{
  "encoder_stem": "single",
  "decoder_qk_norm": false,
  "decoder_drop_path": 0.15,
  "decoder_tie_embeddings": false,
  "beta2": 0.999,
  "beta1": 0.95,
  "ema_decay": 0.999
}
Rows from block 2 of the text decoder of a small audio captioner, named by matrix and row number. Rows with one number belong to one neuron. Each number is 500 + 25 x the weight over its row's rms, rounded and kept within 0 to 999. All counts start at 0. Numbers have three digits each. After the name is the row's rms in percent of the matrix's.
After each neuron's rows are labels from the 100 texts, of 14848, where the neuron reaches its highest value: "tokens" is the input token at the peak. Only what is clearly more common there than usual is listed. The data: synthesised sound scenes: up to three everyday sounds over a background.
# fc1: MLP up (decoder.blocks.2.mlp.fc1.weight, 1024x256), inputs 0-127
# fc2: MLP down (decoder.blocks.2.mlp.fc2.weight, 256x1024, transposed), outputs 0-127

fc1.646 097:462505482510495493515500521517503521468527507525498479493496555478535488506464513508469478464502476466522500457529512472494534484478515508525510509542511511473456485516502453488509517531504495511454487489527513495463474477531513485479491505523454461492444519467461496518530470504534496504461512456523453513471533500506466526501520467514456533577526535496478500499482502518499496492494
fc2.646 095:410512498510525534512502467514493513512520506494487505482459535523479527508528476507512521510462493499487561459450487498493496513482521499519526493542475525533503475473465545490495451520489574503461532500520550509512487496514525467531489471487490510509542527533520560471501544512500489520493557539479503493510490484524508524467513505493530488464501474452493510497535497505505525475533
tokens: "crying"

fc1.141 091:486543525519470492511507534519485494512480481519500500480499524482520508520493522511506476519505509492508491514521483476506495462459516493520495531471525536527551487449434512514437477492523500494556467494471484510488516479480521543495484480542478510494494489517503476525491513465527494537524464488521495494483485482505536496499486434478499530501486515478493460514495534486465470507527
fc2.141 088:529497482506438498487528501486468506497508469460522478525531509548530521516471490517507508491512531487517511474536494507485493467518493510500544511483499482462455500467462543512497490474521474482525513473504505566517504510542544485479507488454469506513502452503536502527480503474485524519530488497505521521449480447498493489474471515554524466534506550465512497476510523506481492513555
tokens: "bird"

fc1.514 092:488532496480487504462523499534498457501454488547521454469511489531483489493515466493505492499480505550505490489471519472520527503508490459534489504510452501502508488468502511513456466495485467476523481481495522497482508490513519501510481492505535502512539467549537507509501508518474515507488507530461526515541496482473518476520524480513535510474553531466511489470482523473477464470526
fc2.514 091:482481504514482484537527521466498552465520491458458467497474504509544538544510547499524507482487554474497555529534524499487498527486488517492457495503540477517496481500512500504536504490501488518512516511491493518458502513523459458484536522479472486507467518506490520504466486479506515501530497502495477505481508498509512503518479498510522494503489491447544440514554516498509526520488
tokens: "bird"

fc1.545 106:438500455484496498507499492501497483457483479542494482467521489524501506479506476527541509503502501498514470473526495509503486514487511530455536529444462513501468507536542477471513482485508517485519520554471489502496513519487516476537529511514489526491473533483550510530482508450450481518521493504479489509471481512486533524449513503544509507483500549509457522490524527547492491510537
fc2.545 098:538500494447477500492500486457535519517518549483501531540480495504512485460521506490488528440511471540506490507485462490477490455515514522544470498549535506499505466482472502524503515465474455493524514461548452485512507471496535474479491511498472512471519467493523488510520476517513492487498531465452484474514511477503502485563520491477516530482513508477496506507498498483507537483510
tokens: ","; "<end>"; "thin"; "muffled"

fc1.311 122:485477507488501426479544515520485498491489510480483487479480491490491483488483547488527497462510490469485527543496502543493472478540517474497499525434475469500489554510526508488505494551529537489487507476491539531511435487479522492472492479487495524463501506469465472534490512491506449509495480509492502524536509536501551504478531466494525498487488541490497491461532486503510525490490
fc2.311 127:505482488539478577542445473456511463494490492519508504487527459463547501520512482538501515518494534542478533476500542507516522523466515514476536513476494535469531463518502505483496469465517525530500490510510530477489551497521516518531498527492497500502485503494559516518487514470475502502537491443493495424495490495464542500499473531515486486533517516469504515519504485491438483546491
tokens: "coin"; "then"; "car"

fc1.225 113:530547529526482479512507486492477498506508503469464458534467478466479518514486481517458498510480506496452472500536507505492494534506563495468540498488498450539523487525480492556502501479522515512484484499464492501522488479486504490552523466466524490488457475506523502490496531493453466505496506514520447511496489486517533437535487512544499476502492492489512496506460534498455492478506
fc2.225 116:550492532478472462497552473521530547489462475496501492522505506460495470520523480486475464540486501515502503487461472512479509500502534445541459464532503487505486493503518548512469498505504530499474506512461498464519527439500515495507501451477471524456517476494469501497484491460557505514499497496493489443541475481513523501497496515465497493494528531532493505505536515510495526491546
tokens: ","

fc1.55 104:457487482512539506501456508527479482535536539513520477509521511492495475524507474462458501505499472484507486509479489489463526523553522498503527496517514472522505428489548518431503509479501512452481498526499576457467515499540520506480532458534484500465478509509508522518502484510519529513453488532497496469519507519515500530503506470508496486531498513511450485462514537529492517518519
fc2.55 107:463514473491499510487469479475478476483512468519478519500517528523464487470507533455457540526527478452516511501476479522470517502505497517489502552498492539519511494475521502514514538509492489515450466497510511517457477522513537459508473503499487476480502430471522492495473479520460496490487501499553492532490495507590505550478520482539474494487474490547535472488508520517460481448536
tokens: "crying"

fc1.686 090:547554479504508450543527507508496486492493499525476456536512489538493456481555473526470480490501494507532503502521530498532513483518534501479473488500515473525480501516497493478497518506469493513534497515506549506522516497452487527519494469447496537466504514480478529489459448512557466488466484505451456484478457465448471472500487495455504500507515560513479510545531542496474471447536
fc2.686 094:476500490515483533507512508493490488505502523513490509568520468499514501498486468495502467476519493510473508490475479506467493496479498493475487529519495505519483476523503510511519470473498479504482478485480510504535484554533491470492506498477478505474465494479498538509522471494468503525519474486509472511503495464527524547504492604519534475490486549473548536493489522480527502486498
tokens: "with"; "ticking"; "crickets"

fc1.123 076:444542500517516531484538496501555531506501517493500455501475478518483507494513457489509507483500469482530506497503565502452502550509466478507506486494484498515542534492515493514512500491486437512484515503477500494493493507487479509496520497532504513448494556510471451518519570431486520556526509503521531476475503515499533475527473478498532467523514506461496538481509516533500476493499
fc2.123 073:505496466470503498512466494467471493486506502530494503472526468491504471504470428432500437545497506527489523546537440469514447498509512499495486550514488471476519479508541480489485512510506494510496502485518481526509534497504499525510500474541543476514469465507509520488530535513501516470531499545464486510518541531501479525501501514555473525512519493511546515527492486487528483483476
tokens: ","

fc1.527 094:481569498464496497519502481499513495487582510491487517540468477473512468506483501462544487501516474501509477499549506489507484500460486511478473540477537510527523479505494488485452506504490517490477499525518531525485535538489538474511525459519484470491475483494558474524507493556442494502498473497472462481490495463495500490464472456458495470451454479502496524520486556496491537502551
fc2.527 087:495493472500485489481519518476468518531484465482480492537480475497495572519559477523541495480487506512508512524478507507499478505497511516487484521434504494491487528461474465502511480506513508539477518493488511523494484521514528486471480540534482493493517503501460493489496502512469483533522485470511527506516509491513539495508530489514536543504548533484473470476518479539514522507492
tokens: "bird"; "fly"; "laser"

fc1.586 102:516518505486496511517484439506506477459447477503487462485484496528525451496516485511502466483494453501537489479510495487480530504495487571497473532477487498537478444495527452478499532502494519538501453504472496502487465486497527539505489497486498516474489485532483507506553513473460478450501486533516482508491503543489480504495504522484530505469498505432514518479497512485517516481527
fc2.586 107:495449498502477482509485518498524458481533522511511492472524481503491510459505543514521503491483513489472532483519493462533472492538470459514438495493543517490495524523540464458512466500523484479501488469511493490468480525479477486479499482517480541463503461525489481470479526510508468454529523548479506488539546478558502516502468484499544511510480463493567526511495507491502505539487
tokens: "coin"

fc1.348 079:441495514445493479532465483507455485494468533524493501489464500494541517492486533488470475545489510488505516494484512457465494499508500495517518495465495502525462441511497483483537533499516459492487490451484484503512479472535494496444521464553518496492468489511497505504492537501532466511518533485529521498538490501500506500496501470469494470493493481527513469499485511525474529522492
fc2.348 078:508499512533504494464542518466523517499474493513478527490514478504471532458525532510487505513454512473492519514471512509496503468499477474506482517475492505495499507490516491507476459518456470521476523479524515460521487482497549484529501500457531528460496555556503468530502533501454476505502478488535468492549486515540504497518538578527494500512473477490471472512492480490532500485559
tokens: "then"

fc1.1 097:501457489479488505523491485480466497542517465529473523473463469476534544509504510480528540497555510481519534485430498499467521477496504539487514474495502504512542499470492525513527503506476524512467516529525510508529530528476534530452542508488534499465500487513502473537475482527495545539468525536494487470545484485456522525537494495471522490454479528492461493482507500511512492552484
fc2.1 097:457488534477506488463582491505508473514513502509510508506503533506488508477512460550463484546507500483529525514546540488536502500501492522530504481454526471514447468506507445504510502491536485497481506482483506492488526475518509520527434489490509522550490505503487493455505543512518487535469490526475524534504496542512500483494489489467513540514489476487492486525522497542483518465470
tokens: "then"

fc1.182 105:502492530512530469464495512519483502523549473465507526459525473493517462513523531475466480515500540490527499504435478464535498508537532499423498511505521474514534509500501481475525562501484483472500466521489516471502510546530507550505474534467493505489490470501486455510485445498493514485482494487546459513510484514465510539488479474535493508502510523488457498468505484511486535506500
fc2.182 104:515508470471525531492514496503478529509489519521532516558460548464459498482488446541553536520529500488472471520551509505476477517529495449510577470475460539547529482504503510503506501530477529494513512497492491494510525503519498530486468516529461502504506497509510531513470512522547512482495495500514462536472477512470459504525489500468481460513507454463503482513499507470548480524469
tokens: ","

fc1.71 093:504521476529467486505524483470536525473466495512476518468461480494552462499491515485531513492475485448506480483489457474542504534501512505517467514502527473500466480456513501485498493497533473482506496527484520471497509516519531509469543547477519524514484486497508509489519498543463505509486507460514518515530486497495511483544493513553536529500519506508492508478511523503501458527510
fc2.71 091:462478475488535501464490458480457531493519469462528512485495544488488513529498500489483482493512518499474472509523508557496502440511504500525460513518535512493500516499485514540477518466489528512482499492518501518519521508507493520521493469568536537500517550512504469541491504490473523533475495523519470499515484540509493467494494497494491457476484523498533434485529463516491493499468
tokens: "with"

fc1.438 076:481534506478487510486516534504488500487469473515504476545505480469505552506447504528469508492482524517508522536521489538502543493516495488470490488483488516540452540484480470511491506466492495501471514546488461503484513440499475497518518511461525504496472537464519483509492503517488495473460484551484469470549495483537514459521525479522469497475540525488523487505451527495464497542514
fc2.438 085:480490520510496469531524523499452563541515550510508471464521475496555509481538515489520483500513478511519497530510505499491498488500503486526525465526489562473490516521494518527509504499517494470497497468463531486505498511501535519506489508443445526522519487471478486493486502475503490545513501486485496505479475515478537473540417529499480519511538487478501477529535458514525500486509
tokens: ","

fc1.111 097:500478523542492481465477505497437480496494530469466480481455486507515554465487491512532535510487564446502493486515510535498488483494549521501523521526497465478502509450526529502486474452494477477519518461478500525508522478481526501508498473530514479498503485532506452517484508466505483477516489467516475504517482488484496524502486490512507506493477526522538471539474494485454454535497
fc2.111 093:510556481533530514479517507466526511482506462477528494505483490554441460492469521529453486502484516508505492524460512524527490485502480478490405507494487513476503492535486502522499517523511464463524491536526477468500451447484491476486508501530535433510497533504476501470477504441496481509485526533519544499480497491491516493496481514501494516510485482481517515498487435544516499510535
tokens: "then"; "coughing"

fc1.276 087:481571468546537517498492524509506463483473502496494473490532526477488478514457530489477530477537478492493499448513508449482525483518496467517475496461501490454522491521499503537493483515466504471508495515524548524488473477492497562502515474492469495498518502487532510492472479479506497486497468495496450502532491468483498503491529553493552551494451498511493512502529510543497469477544
fc2.276 090:519516485477476470507496483518520466500517500489482513546488482513528502500523467485501532506513506473497510547472516484506474524511546486528519503498409497491463566490488498521465485475512520535508488480472501528514512541505487486490500452511500506511500488529517524502532495505539479499493503527513559500476456495521549501489509478499426481526533495526507500467469463501502489493455
tokens: "bird"; "glass"; "pink"

fc1.202 114:461509449486486508465531468489469474492511512505521522523514525500464492548524512551435457507475491473515528491534458524499504483507516506475491489446468450493477443495528536504545445522537524513488535491543512467514505484500500507524539507467490526517492523490492512512463511488542506501478527525528426493513490461510507508457477514484509479508513527485491503452515548521498465467485
fc2.202 110:471507511567500474528497507492527512487518502504485486511507480468514527501462506521538542517489490502501479511502490490532493503504486522494497467531494532474483524492511520481522525502512515478484489485471466469504513483515498508515475529496471505467505516464455496495497501523472542483458519497509472466523497542580445517493495498532488511482472535473502503533483498483522476427538
tokens: "vacuum"; "mains"

fc1.161 105:455514460493501496528518470459500541471502510514489531568492470517521496461498527483523501469506485476522488508510501471514517495500488479462470544474474501524476455509511504529527474476518506509498512533555428459496516525484517514482520502501493498509523482485529548526492494442502448484534528501507561516495426469487523479519491490473498481506503519466528494491515512489477448467500
fc2.161 099:518496483510505509481500503537534469498467516503513503493515492459506456478468500463473496500528485463526432514515501461478555509478455488482500528479475460506533473533525468532541474521505492499476483505506469521501484456431476506526500486525475527526514534507473505510469488473503479505470494521535528476481509519519521448506476502463504493509534500520506545491528510527533487477470
tokens: "water"

fc1.478 086:483526473473485467511534497436526519469507440519497514513523526510483509485473507522512490471509530515498526529546531470508520535480485437491494507471489516522561492540499527489507513489526545492501508499498505523501504510487459500492481499512481495480507483485496468522479480500464501512505499536529566500509456519441483447502504482509541458524488553495483511489518467493524473521455
fc2.478 093:519453478540522478471495494506471489497494515542534519477486502523519461488509478455476507526525483517519469469513476486457519496486492503531464529503453478503516535491533493501515476484536492468464508508481483526448498511508521487500460484475459485526503500506510523514535496477488481530492512502519534440502462509530486525507520496528472470546544507497525481501492529502538495494480
tokens: "water"

fc1.259 097:472502466504503521477562487505528537496551522529446534532484510510490519486490504512489464507492497546521517499496522463473540502471462457500454522480465502571484486475474528497520498497503495534480527478474501500499486513492490536473502534484492482517545445508518508481501519481504519511497542473521543473510457480478515447538517483484520454525479519473497475499469507484534481494466
fc2.259 118:517504488506483495503490477491531535470482501558501500478489530493493511524503495513475462509480471502511539490498535431486509519493516475531452510514453516494513470501501502498525478463498530523457519531476498473454493445523509510487507532476498430513525498497504525428516480475497514495519509508531504477498476497467494498508526485481513466476492499474526482511525538472523503474509
tokens: "water"

fc1.36 112:486500508557475461492512547467472507495466529486548506534454502516554500469524524493524502544479501460499492485528484479480498513482484499521497472491537504502484514505488511541481479504461528487508501487493495532508526517488509547506495416472483434443467523475482466492492497519485510510459535506534508518541489515515529496508456498462499503512478516535466503513503480512515506491477
fc2.36 105:495458482507507549497506486542482523523518473501448522488554474500500540512514529492428482489526487539480486514503454560437512517480525509465488516513498506504486476470507524520534507517555452533501484485487480483495496478475480530518538547504492535517485468513515537529485468517510496519520463467499516519470499486470492484520539485557510497502508493521537516497484491533473476502474
tokens: "vacuum"

fc1.699 100:522508479500492513514503462514530471498511511476483458477540483552534506527512516540472506483468539490509488512519505528520466497470494494483480482503509486508509518496506478524515468529459499496506527535460546517479496487503486509511513523464511494505496537482511518565513463494445477524488535449534484533535472506494529483524522477502483514536492488501508507494528520511472510537508
fc2.699 094:457499533499470497524516536525484526494526477480498496507484502459442526473475503486499475544491479504481528486490512456486524494499529438511518538477534495477502497513488474490487512497491500530502505491492520456491507520465522495471471545527483484488544451499481520511475481439550488510504467549482479460514492510526505537501435572524476492470480489467531477520504534463516542497537
tokens: "siren"; "breaking"; "creak"; "mooing"

fc1.243 118:488514506526521481513514501498502511460568513484502498503448526482513500492498492499566484501521494479453543448492506479507478506463516526497497492536487513474510489504512490501515557502561478502521489538495483465553507440485529480522512530520483500507452508483519451495485509482476539535512495499471487505498443505499560485542447487547529447521489536489552537521502496529484487496507
fc2.243 130:497468458479489483467491502536560473509520469501503535471516482463511508461520520518509505473450476487541461535519496549502491493492455516497500491480507455544520477515489509526470520506485497533460512463528517510511499545448517516527482451470503527452504521515482553520473535512528441505497538514476493448488509505503484483465499487478480520488485473498466476490497512468519482460498
tokens: "then"; "a"

fc1.446 106:494441447511523519478491512524513470470492502454508511529469532463511483514541490506504508436495484553490505490472503485493484450499481487519545493498521486460486503506517504494467459524496484532557511534546483517487528549502483508499504518531493461532502504580491487468561482525518516481456505516507521505483520474476512454508430475468522508503507564555557475523474526473492510489508
fc2.446 114:517486495498498496506525462497429535545483525512527471492497496501516476538468494503462528521547492468522494496481475533531482485500514440481480467518486477524530526520517482535557514536479512511499503516496517507583502464483510466484484539469508545515514533478508495509504502532545492543492511481470439490512470504500529448509513537479507517508477500523470474448484495505542490498508
tokens: "siren"; "zipper"; "spinning"; "roll"

fc1.238 058:451534527505515499473494484510523473495472466493490484478487481471495528529526470502498530493489450514544479498505518482461500547500497463506508468516498502507494503508437458495482475544559504476508466498505503495510460498451470506515485497486452466483551482562562480508491519502482510496510519513516516462444512493443501481474474484467535482495524514454474489467524498503502499500500
fc2.238 067:511506469521521476527530445526476524506498452489531462449496465538509467475466516500540475467473480509498539517501525520493509514472487498494514505439499497492479487494562509504476477518474471477502498494484538509507505520492488495521542512509532501474526491484484521497491504492497445527487530510489473502507483468481471473537478476516491486480479499539525481475485480521556493510517
tokens: "then"

fc1.530 114:494522487482493500507505454518493549514508489530463468501486492531498519488499468498483516475514505490515500492483555447469533506444490436517480475548490453477498490474540524492522503442528492493505490514499526490540493507463563491489541529525454513479487504492530505531534517467471521502533532491490482485515429491473499447555509483525512480497496518480552520469477525522488528524511
fc2.530 111:477491483493525512458490494495492514493505471557515533457500505483519459549515476486548484496496501431502420463544467521494522476512480526525532525495549458512518508486506511505492497476507562482494518484491522481467516500527535504506469501488514503491452543481501509518509556499500542515483529468468533514506501440487537474485526468513460483531489513532489521518502520477547497474471
tokens: "water"

fc1.729 100:500462486460516487528500516502496516471493489501551482487488513499508531480485512492515520523503473456488478511510508473501469512517491544567474505479519523499500458465468440541483498475477541527529490485477550512518501471494496520531491500488510504510465551477513535500495508522516479473541480459515520515491514464496486500520452552451519515462487526475519513452514498488540516482523
fc2.729 102:524477563511480479484496452495518488477470468488437494515493510528524503518501472495519483462512516522500486499519504450547475479488495468477482527460502453559504542534495479466528508540490491525494468492520472480487496526525459483477482490485503489494512507549508515493512468511525449534522484548462508460493551471495485509485512445538532487540470513452491526538515502493500500513477
tokens: "coin"; "ringing"

fc1.121 116:489484522523499497471520455517469537520505552508497456543505460514508512513488486480503502489502513492526449497538527468469524521504532492507504507514485503476517502504485520525510533439534519503477518515452490501477470513493527504467501488505485491453507463507501503508521520495524487509457481461541491513511462488456507470489511488491526521517516513494514497458506564491524504468527
fc2.121 105:515499440517513480468511507509498508509486493513531468465503537482509479502507486469473515487520489532507526497487503440474496496514506509477474525482533534471511474461482468505486483494510477505447474481517506482491497465506483495514463556471534508471491489512509504491488417509511547471532527512495502486529525524520465499496528504493526472417468479492507493496496505526476537495526
tokens: "coin"; "mains"; "crying"; "water"

fc1.634 098:472495497500511484456567497514489465503463457443513516476478514512503510477477547507511478482500544523468539503499520493516468455506501508500498502472519527536513484478438503517495515498487502497525462496498517533490495539456477469464496512492504542549505488509563493535495531482520468460525512512537513536531532489468545493489503533497570512460546529506466468482492506467468512475533
fc2.634 111:500523524545481526580504532490463504486536501504525495443488507464525532591461478497484538477519490476458493500513557468463482508489539503536529478463489503460454505483505534502512520480498488495514523460489457507528529543533505514498486488498486520516488479520515466491521481488494513573489510484470514480506471496518497510484480449497500483545483523492486486508515518519502503523494
tokens: "bird"

fc1.760 101:468487484485477503506540467499517513439469491532522517461473478539479503496495491507505500494482553511516535483505474472518523512482546520517526471497476492524512497534503479477454503482497496478498516506488559501469535514529484473533498513510452506483505471481486493477490523507529477490503474535487527466488523527488495489517504517460539497549481484514542515500497492502491488506496
fc2.760 097:516475529509540479464447549519486476482491439502508498496499502523518478509516482493467447529519521508514512503530494481506502496520561512483521538537520507499535489501497462477525481498512515499465482543492477510526476528438477486494480519479505506491453519493483449486511502495517508496502504480548467528502507505549486492480483486507484519532486495526532539496462498491475509515492
tokens: "coin"

fc1.41 148:489515495481493472469486472452507525514515533487524461478460487514502464509517505519490508458493496495487494474479476483477511527475454488503474500471504487509533477512535461489490501492500520516525498493527536494443462510527486516525497510539501502456470507490439504481527521565508489475520479553487497518541486537518514515535442495525547519501503449531556501510502527485491500506531
fc2.41 146:483475529504482484490475490500488490505485525509512518431533489510472499516532470498499480453443515512506543480497488498539479533475511492521472488501537516451543467537526490514481504506500450533490518494545562489459501538532506487519537497513472477444503491507453543446537487540482492444536452501487485478557498521511513473539473488486537534497467464509520544508492521512452489505479
tokens: "coin"

fc1.173 090:494495482514550540460510499490500491462465536470509486486498533484522481504533527491488523481501493504548467511479509482494522533515484515486461532473517527515499493494548488441521464536499491486515510512495442492489493472497509524507539548532498484511514530460534519492472477488506524483500487494512498460561525458498479475491481466515521477464502438469500486489472496511487526496492
fc2.173 090:487513480533488520523464499501495513516518466509572553514494458477502540477521487513480527499522535495449562488518480529482493515504484477520500524512503519533537543505449483537526526547533491450467542484491514490466525504482523538490501463471481504532486500525503493526493511460509462488441484496512524483492461492529486491510509484517488506521512491519507480490508470496521514520538
tokens: "with"

fc1.482 087:423536494517482485515494460496487511486495470473510532468504462495484493477529490528562484505528505525499486511510528538507500482510486534519492513538497486518497468463495517472511505441480520484481488550483442495463511493506472457498486516517485459476515484512513531510474502476544488489487545503504516508517502512455496473488528461507501480473510495498542478506496469492539493527483
fc2.482 086:492529496517485503531526494505435508520486510537465513503489523461498510485518498506481469448469489506469459490455496500515497484492529525503511466461503491506510559508554489514509489529482520513497477485543511541489457512524495550443528485493517493483475497521481487497507490527486508470507477491541476508476485465509487509548499475495521475481510497528448532506550532467498496459528
tokens: "quiet"

fc1.68 099:471514484507486480475492574536493500445485475521494492522441458525527512513500507515469530489503524520490509470444511528523460495508510533528446523527489563536548486527502479507525486512488497514465465493451485506543513530475524492513517526479527512480485465485521491442512536515501517534493505492479502477513484504460470474503521431496492492474499508487479499529523509493509507528485
fc2.68 090:493488504496497496480523532496522500523515511489517523530460508512494526460467476465465443495559505527478471482533522469459510480472524492496519538526512523504538509468486485487499496513501504489507486471497500507439487451559515527464535521497514467503475519499507511503468487483507518506482478549575509482449471558529494547451518499482527472515528498527475482554524493499489511492494
tokens: "quiet"

fc1.660 116:528495494529511481510497455466491552499513499469467508527489503526509505492530523527493503557464495516512483491503500453538545482500522487469507507493475448491533508510525508479502486507529524469490471510503499482562503501433454525484503482485516532504524461508541500486463458517471488502517483526514535460536470503490510480486496492501472508508527510464504484464525505508499494478506
fc2.660 109:550484492477488488484523483500473523499442499518525483487507513497499491520502488525507512479515496487535487523497504506476545515498466475533426475468488503461525454451523515534489512478468499524485511459503524471522489514507557505477497502542456509507492498486463499476485507442474517563470499482516541502514448487496528462521527493533502507500502487522491537502527482547525478480459
tokens: "water"

fc1.420 097:483473474477472517521521525517493519492476518496535486539519448488534521503515501486481481512495485497473483505531520504510479472495474545478443494475505480517507524435502517491552476480460499496496501488475512485540490492535495482513457496431531497523488531507507492509493520523480441492515502502544536512498473506498519519499481515489517527526538528507437504541541536446521473483491
fc2.420 103:535500507451517476517492465515484471485496478522501515481477494522510505493482510430500542517496524492510515470486476511489531518523505490502554489512490521469502519555478481455520542542515469488491491534480500462481517479500527522496501505502439486514483508527515475476515551504548511502486473489476487472500517517491512502525470498535491509533495477507573483525455492529508495504536
tokens: "siren"; "footsteps"; "baby"

fc1.392 078:485557478460521497496559466542537493517512520530463499487483469503472529475508503491520515507527481515499475465479495465517523539528471448497453511500502488506507515483506497508479433506465463535481508486486540465517503514468486517487529543550522472460481453524512484523506527532512490465500510514513512508498485512527495504536484478493508472531511534488534504518432533522498522478485
fc2.392 076:486503523497509515503487487515510508489479500513542504518486516527518486527477490480484499543511473468545543500525470478473533502502486497481540488528460495509480465481494505526477443516501519520524500532544485488518529479478496511527506482500476461501488533519474529447493470442512483524446540479510508459541500526491523470515540497484548492488492512503481478514532514487515470477487
tokens: "quiet"; "thin"; "muffled"

fc1.384 080:454496521537492439486461535515480514498506491490510478525474536469502487508499473505480491509511497479542510545493491506467484507483501527521488511497546506504482461485520509462495528472502500493468470543477512503446565488520504511536537507507508476458487486476490519525473502516538482498471544478477481512519517513527476553520478444484484520478520484491460511461515506505483468546519
fc2.384 087:502487517523495484533560518480523511517491499521484496535506534556496471486447507519482491502476515501506473476478465517461526488529498487505504462517514481481555549521503517517510503529512537501499531460489507464482467475512511468523487445464449546506510515495486517486511515501489505486494514491493469525450468506504483471529505467498493516522511507544471566472516518514534519480484
tokens: "crying"

fc1.502 074:433495512526496510499547526558492446457485458500532486488488478514513506525485522455474441492535505528510518398444545460480517523466503522520491500500527469483519483481523471535489463482532500539483471480475496494523505466475472501513473493524500510522475470465533483487480520514548551479514556460498494505497507506465484497525510495527493503491476506481503498518508489507521488489461
fc2.502 079:495520513496484491502468538511481519466485553522514489487481441508485502464521481520531520502519484498464503482481514520501494496497472500481478514483450568519473517500484493505471461481506517517480521518458471561457523509488547490472537494540498492479538471520506513454498532536513472465484471516513496491525479510508500490513483493454551506514541538505483526481516490522501510540522
tokens: "quiet"

fc1.360 110:492496501486542461514526483469508508496497508507479481460504545470525494493457498497501496519548509511513496529483495502479538468491520474493505499449475514496493509491466508564471504492443517514490523475487450498542481478461498520531448496480482478540514463506538486543476547508455538531466509478482471500498473486518506468510519501494521513530518515487501493483543525475483505520546
fc2.360 107:555517524524475489520481515474462521521474468478469504473493474517509490477463498507478495500493491492536467493538537480534480461549492521483519519509481490486482444478499537527478506518485486487505498522495484542545502482513497526533491489495505550489526547529500535472517482522543545535503533501491478503509520509533545509476510526492483520502532516475451461468485481476550507444524
tokens: "bird"

fc1.650 085:465519491529436486482509484471505504483548458479483494459500459509509496471484513471477492522522524490533523481492506508478519481512476530484502488447487467469500508487524507487504482542486550517565509537456494494486529506483482507524516496473504499487456501536459501517477507485507545519517536448532500562453500502507500476498467472486491482489476516442479498485478487503516520526500
fc2.650 084:483549517454524468504501515532477514522480518497456542494498535486462524528550497443487485480471502535488491496530458521512469482535526523513529533507512519462472514518498472505509503479524501518459474488503500476561484455497495471518465485458529506501501491455529477485497481562506490524517463519512501526506498501456467533550467536520481499508503486566493514506472502535491463472518
tokens: "crying"; "baby"; "melody"; "howling"

fc1.314 092:492531517492479508526522463495508516468482518457526525466469510481514505530510509538514531504511465535457507488479500527491525484505513465522525495474484491517516520534459521509484503486441509519528481500525499496470486486495548519473537499484476534532526526521505474465493479514512483506451509469516456491480511492453497453499502498547479499506512497466486488474551485499490530479513
fc2.314 094:569500516536477521495489500516535511511560511539508502477477506493526524519530493507525475524518504499534463520471524467502489461541505499477513508506545506493504523516479510466529482514542489445492489458525465513484452511541492526526503515527473546522488489508469468498508528519479493545518547500545504464462461505466448492497477528455510511504519477531552504486470478447484493513533
tokens: "with"

fc1.144 110:462507483526467451503514513519514459428487478533493529533481511511504481464526509475512475527545494535495503470498461498490489507516489499515494544514529517462520477474549465525455473511494474529522485515503492547468515475546520523503540480536486481529503448501555486474508487499510481485461503517453545505509481520468485458537518459458547487517542553493525508508471534499564502497497
fc2.144 114:545531481516473498523480536521499524524496503480497493514470510506492485533517481468488470483505496462432452472505541482486482498498496488490462502501482531491479484498440526518502469485525560494502475478516486476463467454472495498459534514501542482485516458473498501438503509496517496472501492504516522507536471543503507505532467508506527444504497500470482508471520481504460503539486
tokens: "quiet"

fc1.389 102:489554497499497469506541454490524490481519535542508487503475524467537483490461510504533521484515516485485510492542522485498503557501501515502522519489506528526500502469479497459432494555502498530518482516532444496516507488541474529516533532511479491468470475527481505469446519492512488480492489491481491512550465538488488506472522508473509434492500486508527477484502478465518455507512
fc2.389 086:478495485532485497505524495534525543472488493525507514523521484522520507508509461508472520452486509495496492505545489552522537478485522456494442540509438508494512506476508504504481473528491503507509533476437524475475457447474503493463503533522502454497476498538521450503472473528472535488496480490553525511517506475442518465529474495522492522478484506481506506509498515540481503533555
tokens: "quiet"